config.toml
translate = 0.06
encoder_kernel_size = 3
encoder_stem = "deep"
encoder_expansion = 6
loss = "l1"
decoder_norm = "groupnorm"
optimizer = "soap"
precondition_frequency = 50
merge_dims = true
max_steps = 3200
epochs = 4.0
Rows from block 9 of the encoder, named by matrix and row number. Each number is 128 + 32 x the weight over its row's rms, rounded and kept within 0 to 255. All counts start at 0.
# fc2: squeeze-excite expand (encoder.blocks.9.se.fc2.weight, 480x30), inputs 0-29
fc2.0 [113 111 146 102 130 154 139  79 136 106 174 100 130 177 129 132 132 127 147  95 139  57 127 119  68 104 159  48 103 162]
fc2.1 [117  67 136 115 116 123 164 123 170  96 146 139 128 117  97 108 115 224 157 149 131 129 157 131 190 130 101 184 161 140]
fc2.2 [127  76 185  95 149 114 142 146 183 159 150 183 154 156 160 147  90 117 137 123 110 163 164 175 146 162  95 118 125  74]
fc2.3 [164 136 117  89 136 155 122 112 122  48 188  88 112 153 110 176 118 170 133 120  89 177 176 102 122 161 119 149  98 126]
fc2.4 [223 142 163 116 116 149 131 161 134 121 199 122  95 185 102 122 148 121 127 146 115 163 149 101 127  63 149 136 118 132]
fc2.5 [ 93 161 152 103 164  95 132 142 152 160 133 131 164 102  77 122 104  72 120 122 120 170 168 164 178 203 167 120 136 117]
fc2.6 [113 141 159 146 166 113 112 105 137  83 135 135 215  96  82 152 150 157  89 100  96 166 197 100 131 140 145 137 126 160]
fc2.7 [151  90  82 101 155 166 166  97 155 124 140 169 130 138  91 148 168 142 129 147 196  93 149 154  91 121 126  82  98 185]
fc2.8 [120  98 138 103 134 137  59 139 144  93  89 139  69 161 101 116 141 142 119 144 126 176 104 184 168 174 124 139  78 179]
fc2.9 [171 131  57 151  99  71 138 154 137 118 134 109 141 143  97  80 123  61  94  98  90  93 127 165 135  95 154 138 169 137]
fc2.10 [ 46 120 200 109 143 130 108 166 127 139 134 132  70 130 115 139 149  92 174 107  62  84 132 102 112 108 125 147 120 121]
fc2.11 [134 103 180 135  74 132 169 150 146 142  98  83  95 146 155 148 106  76 120 100  96 160 130  84  96 117 109 146 178  65]
fc2.12 [ 81  89 156  94 153 150 102 155 119 101  96 114 143  69 161 115 126 173 127 141 129  60 104 154 104 100 171  98 171 167]
fc2.13 [120 103 124 155 100 165 114  83 120 102 130 152 101 123  37 100 158 124 159  84 195 158 140  81 124 112 148 158 155 129]
fc2.14 [ 98 129 164 129 164 116  77 107 103 166  59 135 119 106 159 137  72 139 152  67  97 159 143 133 125 117 126  98 168 185]
fc2.15 [132 128  81 137 154 174  71 128 119 167  82 186 142  98 136 153  83 132 135 126 153 142 101 102 122 124 217 111 157 113]
fc2.16 [192 148 171 103 136  99 154  82 127  94 145  79 118 148 149 149 152 130 163 183 194 119  84 104 126  98 132 160 154 105]
fc2.17 [127 163 164  99 113 144 106 198 142  75  97 211 134 117 132 163 129 144  83 174 126 117 149 144  66 126 134 128 123 126]
fc2.18 [ 94 103 156 136 101 132 171 103 153 118 144 179 184 170 136 185 105  95 122 170 171 132 154 102 138 127 153 194 100 108]
fc2.19 [ 99 105 119 124  74  82 130  62 147  55  73 144 144  95 136 140 133 146  95  73  98 134 136 129  79 144 127 145 113 155]
fc2.20 [ 84 162  83 185 157  99 117 144 108 142 111 116 152 150 139 115 172 142 128 157 163 144 136 124 107 166  53  96 197 129]
fc2.21 [157  98 155 111 109 125 133  69 139 121 148 156 180 190 102 141  99  73 104 158 150 128 106 139  52 153 159 149 121  94]
fc2.22 [109  97 150 123  87 150 149 114 105 114 141 146 183 153  92 159 157  75 176 141 185 129  73  97 160 122 152 177 160 153]
fc2.23 [190 182 153 146 106 151 173 187 140 126 151 165 143 158 140 127 161 131 123 145  80 143 160 190 150 101  85 126 154 103]
fc2.24 [ 82 181 122 151 134 117 115 199 114 160 127 107 188 145  96 168  94 125  75 177 154 107 122 101 138 177 139 124 101 143]
fc2.25 [ 85  79  96 105 153 134 135  80 162 108 162 142 155 125 112 127 113 101  68 198 116 119 120 144  94 131  64  83 109 143]
fc2.26 [168  71 144 188 145 130  98 129 117 149 104 114 129 155 136 122 115 135 127 138  76 150 180 143 124  65  97  44 144 121]
fc2.27 [ 86  84 117 154 147 122  97 217 118 114 183  77 157 137 127 116 107 153  84  94 126 132 122  85 106 169 132 152 143  97]
fc2.28 [133 121 136 199 167 120 160 125 143 145 145 199 215 122 111 131 113 186 121 113 128  97 162 103 133 150 107 109 141 161]
fc2.29 [131 114 138 104 118 104 111 169 148  91 117 133 137  50  66 159  88 171 148  89 119  84 120 142 146 143 113 192  91 107]
fc2.30 [ 82 166 132 165 146 151  96 143 154 115 108 147 115  85  96 137 102 119 195 130 127 160 120  98  82 159 146  86 192  79]
fc2.31 [ 97 137 170 140 117 125 201 134 144 122 182 106 107 137 166 108  95 158 148 105 101 133 141 174 195 120 119 146 102 196]
fc2.32 [142 138 133 176 145 105 148 164 122 137 160 129 100 115 223  70 137 173 119 129 102 143 116 202 159 142  98 138 136 136]
fc2.33 [109 103 100 101 131 132 180 119 132 169  78 123 118  85 157 112  65 172 182 180 139 154  81 145 168 135 124 146  97 151]
fc2.34 [153 150 186 171 171 153 114 105 148 129 182 114 113  99  94  93 152 151  83  92 162 103 135 155 196 145 102 126 140 166]
fc2.35 [150  91 135 150 138 134  95 112 137 194 194 143 129 122 154 139 159 154 140 156 108 192 129 152 135  56  92 134  80 104]
fc2.36 [ 68 161 122 106 132 128 136 115 118 111 213 174 119 104 167  44 108 134 110 178 116 130  96 152 143 102 126 104 123 124]
fc2.37 [136 112 150 138  58 126 136 124 103  92 106 150 134 142 130 175 159 178 143 145 133 196 109 120 104 153 162 122  51 175]
fc2.38 [ 98 105 176 124 115 146 105 115 107 150  99 113  68 211  72 123 132 160 158 160 133 149 145 105 177 103  91 145 109 157]
fc2.39 [106 122  70 111 118 182 161 135  80 127 102 168  83 127  76 151 147 149 128 140 112  83 167  96 153  90  71 107 125 160]
fc2.40 [126 123 149 160 154 132 175 100 121 190 223 143 135 104 141 119  85 123 103 111 125 150 153 123 153 160 184 162 168 118]
fc2.41 [136 150 123 184 126  95  82  70  83 131 120 119 167 172  94 183 161 175 100 112 151 135 117 143 161 154 155 140  82 105]
fc2.42 [128 134 131 129 159 150 175 153 142 164 145  98 170  74  61 110 180 159  88 181 154 153 114 117  90 131  91 130 150 162]
fc2.43 [155  99 115 104 139  98 152 132 120 119  68 141 154 123 115 110 124  31 134 105  95  54  98 148  86 112 103 118 124 160]
fc2.44 [172 107 172 116 150 100  97 229 111 130  92 156  99 105  87 105 123 128 110 142 107 135 128 162 114  93  81 148 151  93]
fc2.45 [ 97 129 103 158 199  96  97  99 163  89  99  75 129 117 139 123  74  80 163 125  96 185 108 141 151 111 144  97 115 118]
fc2.46 [202 185 105 130  70 130 155 137 115 106 161 121  97  60 122  76 157 104 158 134 126 133 165 148 123 163 119 111 147  94]
fc2.47 [112 134 131 124 140 149 144  91  97 143 164 134 171  64 122 127  80 177 110 167  87 188 152  80 149 104 106 140  74 105]
fc2.48 [133 135 130 154  55  68 165 103 153 116 136 144 100 103  74 133 125 138 108 144 161 134 181 109 112 198 124 132 162  80]
fc2.49 [195 109 132 102  87 143 146 206 112 135  81 165 127 113 143 100 101 131 117 121 143 191 148 170 141 140 103  87  98  95]
fc2.50 [ 86 154  89 130 119 158 164 137 153 102 100 136 116 169 121 169 159 148 107 126  93  92  83 174 151 202  70 141 115 104]
fc2.51 [153 113 180 132 145 135 139 107 124 100 115 150  94 101 118  34 117 116 115  52 128 126 124 151 164  77  93 142  88 150]
fc2.52 [162 137 128 127 140 130 105 115 121 138 115 133 104 129 123 129 145 119 131 108 173 114 106 166 143 133  62  76  37  44]
fc2.53 [120 144 118 105 126  62 112  98 174 113  78 165 141 108 190 153 156 170 113  52 142 137 146 140 160 129 139 148 102  90]
fc2.54 [173 149 107 118 176 159 188 163 121 207 114 150 161 192 141 110 138 127 119 118 136 130  81 123 181 127 160 115 113 123]
fc2.55 [109 142 106 131 129 100  68  83 175 120 137 148 139 146  95 151 121 125 140 141 104 130  60 107 207 150 172 179 104 155]
fc2.56 [ 41 195 152 129 145 110  97 130 145  81 125 104 151  58  87 143 133 103 153 122 118 112 116 154 122 130 114  92 169 110]
fc2.57 [146  93 121 129  92 120 141 194 181 164 105 123 136  79  96 101 115 132 129 136 187 143 151 163 113 133  79 122 168 196]
fc2.58 [136 129  55 153 165 139 120 146 129 152  64 152 205 116 131 148 127 129  63 146 171  92 104 142 134 115 127 115 154  88]
fc2.59 [121 137 139 152  69 111  79 103  70  79 107 132 193 147  99 186 136 133 137 147 144  92 103 115  92 184 130 109 143 139]
fc2.60 [122 146 159  74 109 105 131 130 160  96 155 114 163 164 152 141 132  92 143 183 135 104 102 102  50  99 135 107 194 159]
fc2.61 [126 145  90  54 127 145  63 131 132 129 121  90 125 169 191 114 128 120 141 119 126 124 155  79 104  73 113 187 131 158]
fc2.62 [127 125 105 190  76 168 197 100 156 151 112 130 118 128 149 129 145  99 117 110 111 121 108  75 143 165 132 103 179  63]
fc2.63 [ 97 100  84 186  95 105 138 175 112 105 152 136 122 145 115 179  89 201 108 137 133  74 144 167 140 135 165 118 167 124]
fc2.64 [133  75 100 143 105  56 149 143 146 131 135 132 130 133 108  73 103  86 118 157 131 111  92 176  81 150 179 115  66 117]
fc2.65 [135 103  77 101 166 145 128 150 168 160  67 122 125  77 126 128 117 112 123  93 176 146 199  74  86 116 156 145 134 115]
fc2.66 [ 82 138  96 120 160 102 169 107 111  90  85 175 111 115 118 166 120 113 188 158 138 153 157  93 122 112 184 159  82  87]
fc2.67 [202 128 118 101 120 148  73 204 112 107 158 139 104 116 163 130 201 180 131 126 110 143 132 124  98 123  83 121 126 123]
fc2.68 [210 115 169 191 103  89 199 110 124 121 159 117 180 158 179 127 132  96 127 118 136 164 144 130 137 125 149 129 118 136]
fc2.69 [136 158 156 164 198 181 128 182  99 180 119 126 107 126 159 181 107 154 116 126  74  81 142  98  96 137 133 140 129 109]
fc2.70 [ 74 122 130 162 130  85  92 132 119 200 149  78 133 151 151  59 120 110 114 160 122 101 170 128 116 115 131 178 156 170]
fc2.71 [124 144 141 165 115  79 177 169 166 159  65 114 123 157  79 109 123 133 154 113 174 185 121 127 124 110  81  94 142  86]
fc2.72 [ 70 118 123 145 110 183   4 171 124 142 116 167 126 143 109 142 136 173 133 140 143 109 147 126 130 117 119 119 127 144]
fc2.73 [137 101 168 126 122  74 169 105 146 171 128  69 201 147 141 115 111 113 136  85 114  83 136 121 100 112 174  71 142 117]
fc2.74 [172 146 203 146 121 150 132 126 115 105 124 153 131  38 111 109 121 104  77 117 149 149 129 105 186 141  88 135  87 124]
fc2.75 [117 164 166 105 164 130 151 101  94 126 147 178  64 113 104 107  85  80  77 158  93 160 153 152  96 121 176 116 149 146]
fc2.76 [142 114  80 146  72 102  81 138 137 121  96 100 114 112 150 141 110  84  84  87 111 138 118 149  64 168  99  91  93  77]
fc2.77 [132 135 106 171 148 171 150  93  74 126 124  99  72 118 184 194 134 129  86 118 137  79 162 124 135  86 123 119  89 156]
fc2.78 [114 125 159 156  81 103 213 155 125 124 110 176 140 130 166 152 133 133 127 131 130 178 147 106 167  66  92  79 118 105]
fc2.79 [153 153 151 107 112 151 113 106 108  96 123  92 178 125  96  45  85 104 172 151 138  99 165  74 109 104 147  94 127  94]
fc2.80 [125 177 111 128  83 138  89  93 108  48 124 193 127 164 118  89 144  82 159 108 105 105 139 151 104 131  81 135 134 159]
fc2.81 [194  72  78 105  96 106 113  79 148 161 122 133 146 175 151  93 143 147 135 109 104  80 104 114  79 110 166 152 102 113]
fc2.82 [143 114  94 106 116 116 199 133 158 122 178 104 148  61 124 207 162 125 123 148 121  79  98  91 135 145 126 160 127 106]
fc2.83 [174  74  94 148 171  67 139 156 134 111 132 121  90  85 156  95  65  93 101 127 171  80 131 117 161 126 145 149 121 123]
fc2.84 [133 141 178 187  99 129 151 170 102 140 128  64 114 100 130 130  88 136  76  86 107 130 203 106 122 159 155 100 146 130]
fc2.85 [ 99  98 162  78 157 138 139 109 120 148 186  83 103 145 118 152  68 143 177 112 109 185  79 133  90  94 117 123 128  93]
fc2.86 [111  83 174 119 127  74 203 155 139 128  50 122  75 127 108 121 123 129 131  83 140 149 116 147  96 109  90 145 161 123]
fc2.87 [142 189 167 157 151 109 133 109 116 109 140 120 176 181  27 107 109 105 130 137 113 112 148 151 158 156 143 125 131 176]
fc2.88 [168 140 151 124 138  93 124  67 169 143 102  90 128 154 169 128 121  91 149 103 161 167 198 132 154  60 155 109 112 142]
fc2.89 [ 97 142  89  95 192 148 141 130 153 104 101 189  91  96 136 124 121  94 122  94 180 140 192 159  94 147 143 171 142 126]
fc2.90 [161 125  88 170  82 212 108 167 135 159 154 141 128 126 130 139 149 174 144 116  87 121 163 155 112 137  92  99  64 122]
fc2.91 [153 132 146 159 177 155 150  61 136 125 175 105 149 151 130 194  78 138 129 137 113  84 139 136 147 182 168 166 121  94]
fc2.92 [ 86 129 150 143 125 128 112 127 130 185 150 138 143 158 103  95 165 152 119 103 145 208 139 183 177 124 173  71 159 116]
fc2.93 [158  98 137 135 103 149 116 130  93 154 155 186 142 188 117 123 149  76 139 100 113 155 178 156  80  61 118 122 174 138]
fc2.94 [144 150 121 180 128  52  76 139  60 124 160 123 133 156  77 153 130 100 138 129 143 124 159  69 159 139  90 125 114 153]
fc2.95 [120 119 139 149  91 133 152 152 174 118  97  73 105 152 109 107 118 145 106 132 152 183  93 169 168  85 103 131 140 215]
fc2.96 [125 105  78 132 179 171  86 112 155 131 153 123 138 115 110 153 193 108 122  99 171 104 131 194 167 176 138 166 111 108]
fc2.97 [151 131  78  92 102 135 187 170  84 201  67 135 100 171 136 144 135 104 122 137 140  83 167 164 141 133 144 122 131 134]
fc2.98 [107 162 109 168 122  90 117 127  89 109 131 104 133 114 112 148 109  60  63 142  93 180 121 154 123 139 146 150  75 193]
fc2.99 [186 117 121  98 123 175  92 125 152 106 148 140 195 141 164 123  67 153 129  94 158 109 162 167 139  89  97 112 178 149]
fc2.100 [ 49 153 167 130 168  97 123 123  78 160 142 110  90 115 114 161  86  52 139  94 155 142 137 111 132  93  99 142 149 137]
fc2.101 [151 117  84  89 160 189 113 174 111 143 139 132  95  93 205 124 154 203 137  94 142 139 136 143 128 112  96 149 101 140]
fc2.102 [153 112 141  68 103 143 149 163 145 176  97 105 105 197 114 176 128  64 113 141 120  91 115 110  79 119 151 135 173 140]
fc2.103 [155 146 147 144  89 159 169 131  88 129 176 113  81 105 162 110  93 184 129 113 171  77 111  75 161 158 118 141  85 147]
fc2.104 [185 140 194  69  98 163 110  69 141 105 154 151 116  66 106 103 127 163 146 149 161 113 140 141 103  96 120  96 122 133]
fc2.105 [ 96 109 111 112 189 147 135 134 112  98 162 131 108  95 213 127 156 106 118  99 106  74  72  72 136 124 144 114 101 110]
fc2.106 [140 135  97 154 105 125 151 110 168 154 185 142  98 173 156 155  58 140 116  90 172 146 105 156 138 134 152 118  55 160]
fc2.107 [161 154 102 164 115  73 129 161 122 143 154 137 170 101  56 151 117 112 124  92 140 131 137 131 184 123  66  75 166 141]
fc2.108 [102 104  93 121 120 187 146 133 169 159 131 138 144 149 145  95 147 137 123 127 122 145  41 127 170 105  39 133 122  98]
fc2.109 [130 119  89  49 116 154 100 127  95 128 181 124 140 160 149 146 110  80 168  89 125  78 161 187 142 107 125  88 110 118]
fc2.110 [ 79 137 182 137 133 178  99 207 154 138 118 146 138 152 188 107 116 110 131 113  60 129 141 134 166 107 116 143  88 144]
fc2.111 [ 90  83 125 138 139 119 133 138 136 119  81 149 113  69 158  73 123 123 165 158 107 131  42 138 127  74  88 140 163 130]
fc2.112 [116 150 185 114 105  92  97 167 116 131 134  99 120 217 157 106 131 129  99 172 120 121  75 150 189 142 140 165 132 110]
fc2.113 [138  69 105  94 115 124 178 139 133 145 163 126 135 113  76 144 135  67 118 175 124 122  76 111  99 106 131 130 207 165]
fc2.114 [154 172 149 139 155 153 127 216 179 147 185 121 139 118 113  91 137 148 123 104 103 135 116 131  82  81 128  69 138 102]
fc2.115 [169 178 105  91  96 125 188  50 157 107 158 124 116 135  99 113 140 120 129 145 129 202 165 126 132 150 110 134 167 153]
fc2.116 [ 91 126  83 143 144 173 133 122 108 121 100 139 112 146 105 198  95 151  76  92 128 127 154 128 150 143  73 185  66 114]
fc2.117 [ 91 109 103 121  73  96 189 119  96 157 132 149  82 166  52 140 105  90 150 162 118 149 121 101 105 109 139 126  86 159]
fc2.118 [ 98  96 147 128 169  68 128 176 132  98 155 130  80 145 139  99 127 162 131 131 153  98 150 123 169  91  52  94 118 176]
fc2.119 [130 158 151 125 145 103 151 136  93 168 134 124  99 173  46 101 111 201 127 107 143 189 161 167  93 111 136 112 127 136]
fc2.120 [ 74  85 136 186 155 122 138 112 140 144 150 116  98 149 115  46  73 200 135 150 144 154 118 123 143  93 120 141 122 150]
fc2.121 [142 133  50 124 134 135 117 102 170 112 106  93 138 121 196 110  85 135 139  88 167 163 147  96 140 104  64 145  97 101]
fc2.122 [104  95 101 132 123 127 146 142 126 144 104 134 159 135 137  74 169 125  85  97 149 122 136 132  58  60  83 194 136  85]
fc2.123 [116 119 102 140 174  96 174 116 120 153 168  70 112  91  96 159 179 121 132 170 128 157 165  92 126 171 104 168 176 156]
fc2.124 [129  85 123 118  42 109 108 120 159 112 117 107 118 156  78 170 158  80 129 154 164 161 129 171 147 100 155 113 183 108]
fc2.125 [133 123 173  59 179 111  85 188 146 180 111 184 140 157 121 149 147 106 125 102 137 108 111 122  91 154 121 140  90 167]
fc2.126 [203 129 120 107 104  78 107 139  99 173 124 125  74 157 134 124 128 170 155 133 187 178 155  68 116 102 106 145 123 124]
fc2.127 [132 120 135 132 152  90 162 112  96 176  75 118 139 185  71  75 120 145 137 148 135 177 144  80 121 109  94 143 191 116]
fc2.128 [ 96 132  99 215 129  67 124 172 124 164 123 110 131 124  96  96 128 148 127  73 168 119 160 141 161 193 113 128 127 123]
fc2.129 [ 96 128  61 120 163 149 127 104  97 109 184 109 114 198 164 111 193 137 155 126 144 103 109 172 113 102 131 113 169 112]
fc2.130 [175 126 108 170 173 177 183 142 152 122 120 133 111 150 123 143  72 127 120 117  79 158  96 117 124 156 167 176 195 118]
fc2.131 [169 130  92  89 124 178 140 162 107 144 113 103  89 128  98 134 130 113 155 128 141 127 162 186 215 133 186  88 141 122]
fc2.132 [141 158  90 155 117 138  66 121 123 177 180 162 107 138 125 147 105 203 152 165 115 138 183 122 167 115  89 108 155 112]
fc2.133 [121 153 181 100 174 103 162  93 105 148 116  86 159 126 101  61 144  70 129 103 121  75 160 126 142  96 140 113 112  79]
fc2.134 [ 91 178 141 139 141 107 143 134 163 133  87 172 134 137  90 154 106 221 122 116 116  65 125  83 163 112 100 135 142 103]
fc2.135 [167 120 127 181 127 181 133 147 120 144 152 132  99 139 208  73 104 129 150  95 162 175 150 151 126 144  76 111  95  98]
fc2.136 [144 156 108 138 155 100 128  87 155 204 180 143 152 117 122 170 113 182 109 140 153 124 123 207 171 104 160 129 139 135]
fc2.137 [ 47 147 128 107 208 108 117 181 119 149 108 114 124 142 147 153 100 181 130 119  71 163 138 123 117  88 109 140 158 125]
fc2.138 [ 81 116 153 131 141 128 133 143 176 129 149 177 119 158 125 125 106 112 156 142 115 104  67  98  63 101  35 133 150 125]
fc2.139 [123 146 157  75 160 133 115  63 108  98 125  99 125  91 226 131 157 134 165 123 133 163 147 118 164 100 120 156  93 123]
fc2.140 [ 98 125 158 142 188 161 124 146 115  89 121  95 112  95 136 124 150 111 136  95 149  97 107  61 161 129 167 197 178  91]
fc2.141 [ 69 138 143 113 146 155 129 119 171  98 159 130 175  83 136 149  49 180 172 150 152 142 145 128 177 140 158 112 152 147]
fc2.142 [ 94 127 171 117 189  86 143 153 147 149 172 117 114 119 107 160 140 157 105 143 120 163 140 137  80 138 149 137 133 230]
fc2.143 [139 125 128 134 105 114 156 102 128  71 202 142 136 141 107 111 103 107 118 160 172  64  54 136  93 108 169  92 130 124]
fc2.144 [122 158  91  96 122  95 126 108 166  69  67 128 132 190 133 136 136 138  93 145  64 159 180 121 110  71 119 125 120 116]
fc2.145 [136 114  67 111  85 141 208  94 126 133  91 163 148  77 123 187 167 138 122 110 154 111 138 137 170  86 105 114 122 147]
fc2.146 [143 120 124 152  83  78 134  98 160 136 135 148 122 118  68 155 189  97 133 161 167 156 143 103 175 179  91 177 147 103]
fc2.147 [116 132 101 140 144  92 180 181 154 184  90 167 105  86  91 116 148  84 122 129 133 144 165 142 196 128  82 150 113 108]
fc2.148 [111 154 175 136 140 162 140 140 162  88 128 106 137  94 112 102 157 159 115 110 172 107 142 141 100 133 247 110 133 114]
fc2.149 [163 181 109 104  82 130 140 121  75 193 100 152  89 137  98 167 141 174  90  99 107 164 130 176 145  92 139 120 153 139]
fc2.150 [107 110 168 145 102 150 108 127  67  91  70 149 165 102 136 166 155 134 107 132 111  59 104 136  71 128  86  94 100 123]
fc2.151 [122 106 122 155 129 147 172  98 167 121 109 183 145 179 140 102 140 145 116  78 138  51 160  84 113 137 190 102 138 103]
fc2.152 [ 87 110  72 117 129 169 170 155 157 155 157 130 169  91 190 173 129 116 153 173 129 127 136 157  91 119 183 163 129 153]
fc2.153 [136 142 132  87 105 108 125 126 119  72  96  93 127 179 154  84 146 157 154  92 144 127 131 149 101  31 168 150  97 141]
fc2.154 [159 177 115 172 109 121 142 115 133 128 110  66 136 103 185 150 176 107 183 155 125 114 124 176  90 143 157  99 136 187]
fc2.155 [114 156 129 140 108 102 124 102 154 125 170  84 203 119 106 143 140 110 189 136 127  59 124  91 100 106  66 120 166 135]
fc2.156 [155 120  86 202 127  88 162 157 159  91 120 146 136  89 184  89 130 142 154 121 126  69 168 101  86 133 154 143 154 132]
fc2.157 [129 104 108 133 126 135  89 165 158 169  97 119 147 147  30 139 106  78 114 153 136  80 120 176 145  93 147 106 155  96]
fc2.158 [147 128 151 122 107 161 129 167 114  84 178  40 101 110 112 147 109 100 158 155  91  80 118  93 183 144 121 158 109 112]
fc2.159 [ 50 130  78  97 146 105 140 153 141 125 128 124 156 120 128 135 104 127 166 103  87 187 102  92 134  53 149 132 160  89]
fc2.160 [120 130 106 118 159  91 139 137 137 183 100  77 135  69 162 128 138 185  80 126 149 129 204 114 136 101 126  84 111 166]
fc2.161 [138 161 126 123  42 145 117  79 131  75 156 124 129  98 122 192 155 146 155 106 148 104 142 102 102 168 103 110  99 177]
fc2.162 [170 148  68  96 111 104 149 121 150  83 111  98  91 124 123 124  67 191 131  78 113 141 129 125 114 128 106 106  53 129]
fc2.163 [166 101 144 166 125 158 106 134 170 137 140 143 147 120  98 100  84 202 157 159 186 140 130 129 203 122 117 136 137  78]
fc2.164 [140 118 103  92 215  96 142  99 128 123 120 102  99 156 151  92 160 146 165  93 133 175 204 132 122  82 149 136 125 123]
fc2.165 [102 151 139 142 105 136 139  91 107 142  95 109 108 104 139  63 149  78 134 143  97 134 140  85 226 150 139 164 106  90]
fc2.166 [111 182 114 147 124 153 169  78 139 125 164 134 140 103 160 112 117 118  96 157  90 125 155 120 113 131 102 129  23 175]
fc2.167 [113 122 114 127 136 148  91 113  81 138  87  85 126 116 169 185 131 134 141 123 192  79 104  99 126 125 169 103 206 100]
fc2.168 [132 142 153 184 105 139 135 139 121 157  55 159 111 136 184 118 138  92 170  91 120 118 138 109  99  53 134 145 101  77]
fc2.169 [103 143  85 153 134 151 165 192 130 119 124 108 130 130  49 151 141 198 120 138 150 170 111 115 185 140 151 164 157 118]
fc2.170 [159 101 106 129  69 165  90 130 118  50 169 132  81 168 180  98 135 157 166  93 130 129  97  97 135 140  98 120 148 127]
fc2.171 [163 191 112 105  88 172 133 147 183 157 166  85 176 154  97 146 141 115 121 114 128  94 148 134 164  96 111  81 176 141]
fc2.172 [127  84  87 183  97 108  93 128 134 107 122 120  97 146 164 104  85  81 127 112  78 130 185 147 156 128 186 111 180 124]
fc2.173 [ 66 139 109 136 200 100 158 130  74 125 158 159 107 152 164 163 100 129 159 113 177 173 124  93 103  95 143 102 102 117]
fc2.174 [136  88 142 130 129 114 172 115  91 169 117  96 111  84 119 173 144  57 130 141 123  81 148  72 128 159 168  98 162  82]
fc2.175 [120 106  54 155  96 142  99 139 136 118 112 105 155 101  68 199 143 130 135 159  99 138 148 130 181 133 184 155 160 145]
fc2.176 [123  65 140 134 112 139 161 145  99  81  91 146 140 158  60 122 102  94 106 140 172 103 111  94 165 126 130 132 181 189]
fc2.177 [157 127 139 158 149  46 135 134 174 133  90 141 155 138  64 123  73  83 130  96 162 124 136 112  85 166  88 119 132 110]
fc2.178 [100 139 106 124 135 147  89 156 128 114 126  80 152 123 103 195 127 185 134 142 164 104  62 124 198 111 113  86 165 114]
fc2.179 [166 150  87 130 100 101  51 116 103 109 127 119 135 109 160 140 123 128  94 139 123  70 148  81 122 212 121 159 166 128]
fc2.180 [ 91  77 150  77 144  82  47 116 127 130 132 146 139 162 170 160 166 148 143 101 125 148 171 171 119 131 112  88 148 156]
fc2.181 [109 114 128 113  93 132 178  69 105 134 158 125  94 160  92  80 164 117 138 126 112 200  82 156 189 155 157 120 132 117]
fc2.182 [161 100 143 116 175 151 106 150 134 166 183 129 152 151 110  53 137 147 143 101 147 174 106 158 156 113  67 128  95 172]
fc2.183 [ 53 110  93  80 106 136  68 132 139 103 133 173 124 138 167 153 149 182 109 153 101  86 111 121 121 128 137  80 142  83]
fc2.184 [161 106 174 134 118  92 162  87 116 100 136 126 132 158 152 168 130 134 133 112 161  49 130 120 162 109 129  89 156 212]
fc2.185 [ 77  94 164 139 137 130 152 142 167 144  58 132 133 172  71 158 164 136 193  91 128 140 111  91  97 118 137 111 167 120]
fc2.186 [139 125 192  97 122 209 133 172  98 172 149 145 161 136 149 174 181 140  96  91 146 115 160 122 141 117 137 105  86 117]
fc2.187 [ 98 167 122 128 194 108 101 120 152 138 132  99 154  72 154 101 159 153 135 145 157  88  67 149 175 131 100 137 189 105]
fc2.188 [169 149  95  76 110 104  91  74 135 151 161 100 132 185 192 105 153  97  85 160 130  91 101 130 161 145 120 105 105 141]
fc2.189 [132 129  86  79 203 101 121 100 156  99 100 117 103  84 128 171 169 113 144  83  98 150 110 181 163 133  96 140 132  92]
fc2.190 [170 160 144 121 172  48 117 120 142  96 137  92  84 181 109  99 110  99 104 176 119 150 127 135  92  85 131 140 174 107]
fc2.191 [167  97 196  95 113 140  83 159 181 135 199 122 136 180 149 147 127 102  75 132 161 124 130 147 109 142 135 114 101  96]
fc2.192 [114 113 104 138  72 122  82 166 126 147  98 167 101 129 170 191 141 133 159 126 133  56 136 128 111  68 100 159 117  89]
fc2.193 [194 118 181 109 100  88  96  94 139 134 117 123 142 138 124 154  99  54 145 118  96  62 150  90 137  99  88 127 144 107]
fc2.194 [128 173 140 132 131 201 120 140 150  94 143  74 121 120 183  89 164  50 107 117 107 112 116 132  84  92 129 146 121  93]
fc2.195 [151 103 156 124 164 114 134 111 115 145  83  62 180  88  40 131 125 149 127 102 125  98 127 142 112 134 109 128  83  72]
fc2.196 [181 173  78 157 125 135 143 156 110  89 104 111 144 163 134 106 117 167 125 113 175  95 184 161 166  54 119 138 119 118]
fc2.197 [126 141  87 160 157 119 195  89  76 132  84  91 118 173 172  68 112 135 158 141 128 150 105 106 154 160 113 115  83 144]
fc2.198 [128 131 167  95 191 115  94 126 133 177 139 100  89 117  96  84 125 145 180 158 109 106 141  88 182 118 122  71 111 169]
fc2.199 [181 149 157 160 109  95 133 117 109 206 160 130 167 176 131 125 146  99 137 188 135 179  93 151  96 116 135 175 131 140]
fc2.200 [108 167 173 212 147 117 118  86 145 150 149  98 167 115  82 122 119 136 122 167 104 187 124 128 114 133 102 183 111  91]
fc2.201 [106 134 121 147  95 153 111 138 124 114  63 148  67 137 108 122  98 142 144 114 113  52 110 113 140  73 166 188 101 169]
fc2.202 [116 179  77 117 123 155  86 114 126 161  81  99 157  99 221 154 134  75 145 137 152 113 106 130 111 110 148  95 100 119]
fc2.203 [ 92 153 179 112 163 116 202 108  94 156  93 152 117 122  72 124 143 162 114 180  99 142 108 133 166 102 100 129 160  84]
fc2.204 [132 118 122 120 129  82 203 155 162 135 161 132 163 154  88  59 133 136  83 117 137  82 186 151 135 169 118 149 127 156]
fc2.205 [143 161 211 140  67 170 111 127  82 174 126  95 119 107 149 119 138 153 152 110 123 166 190 158 115 100 128 164 138 132]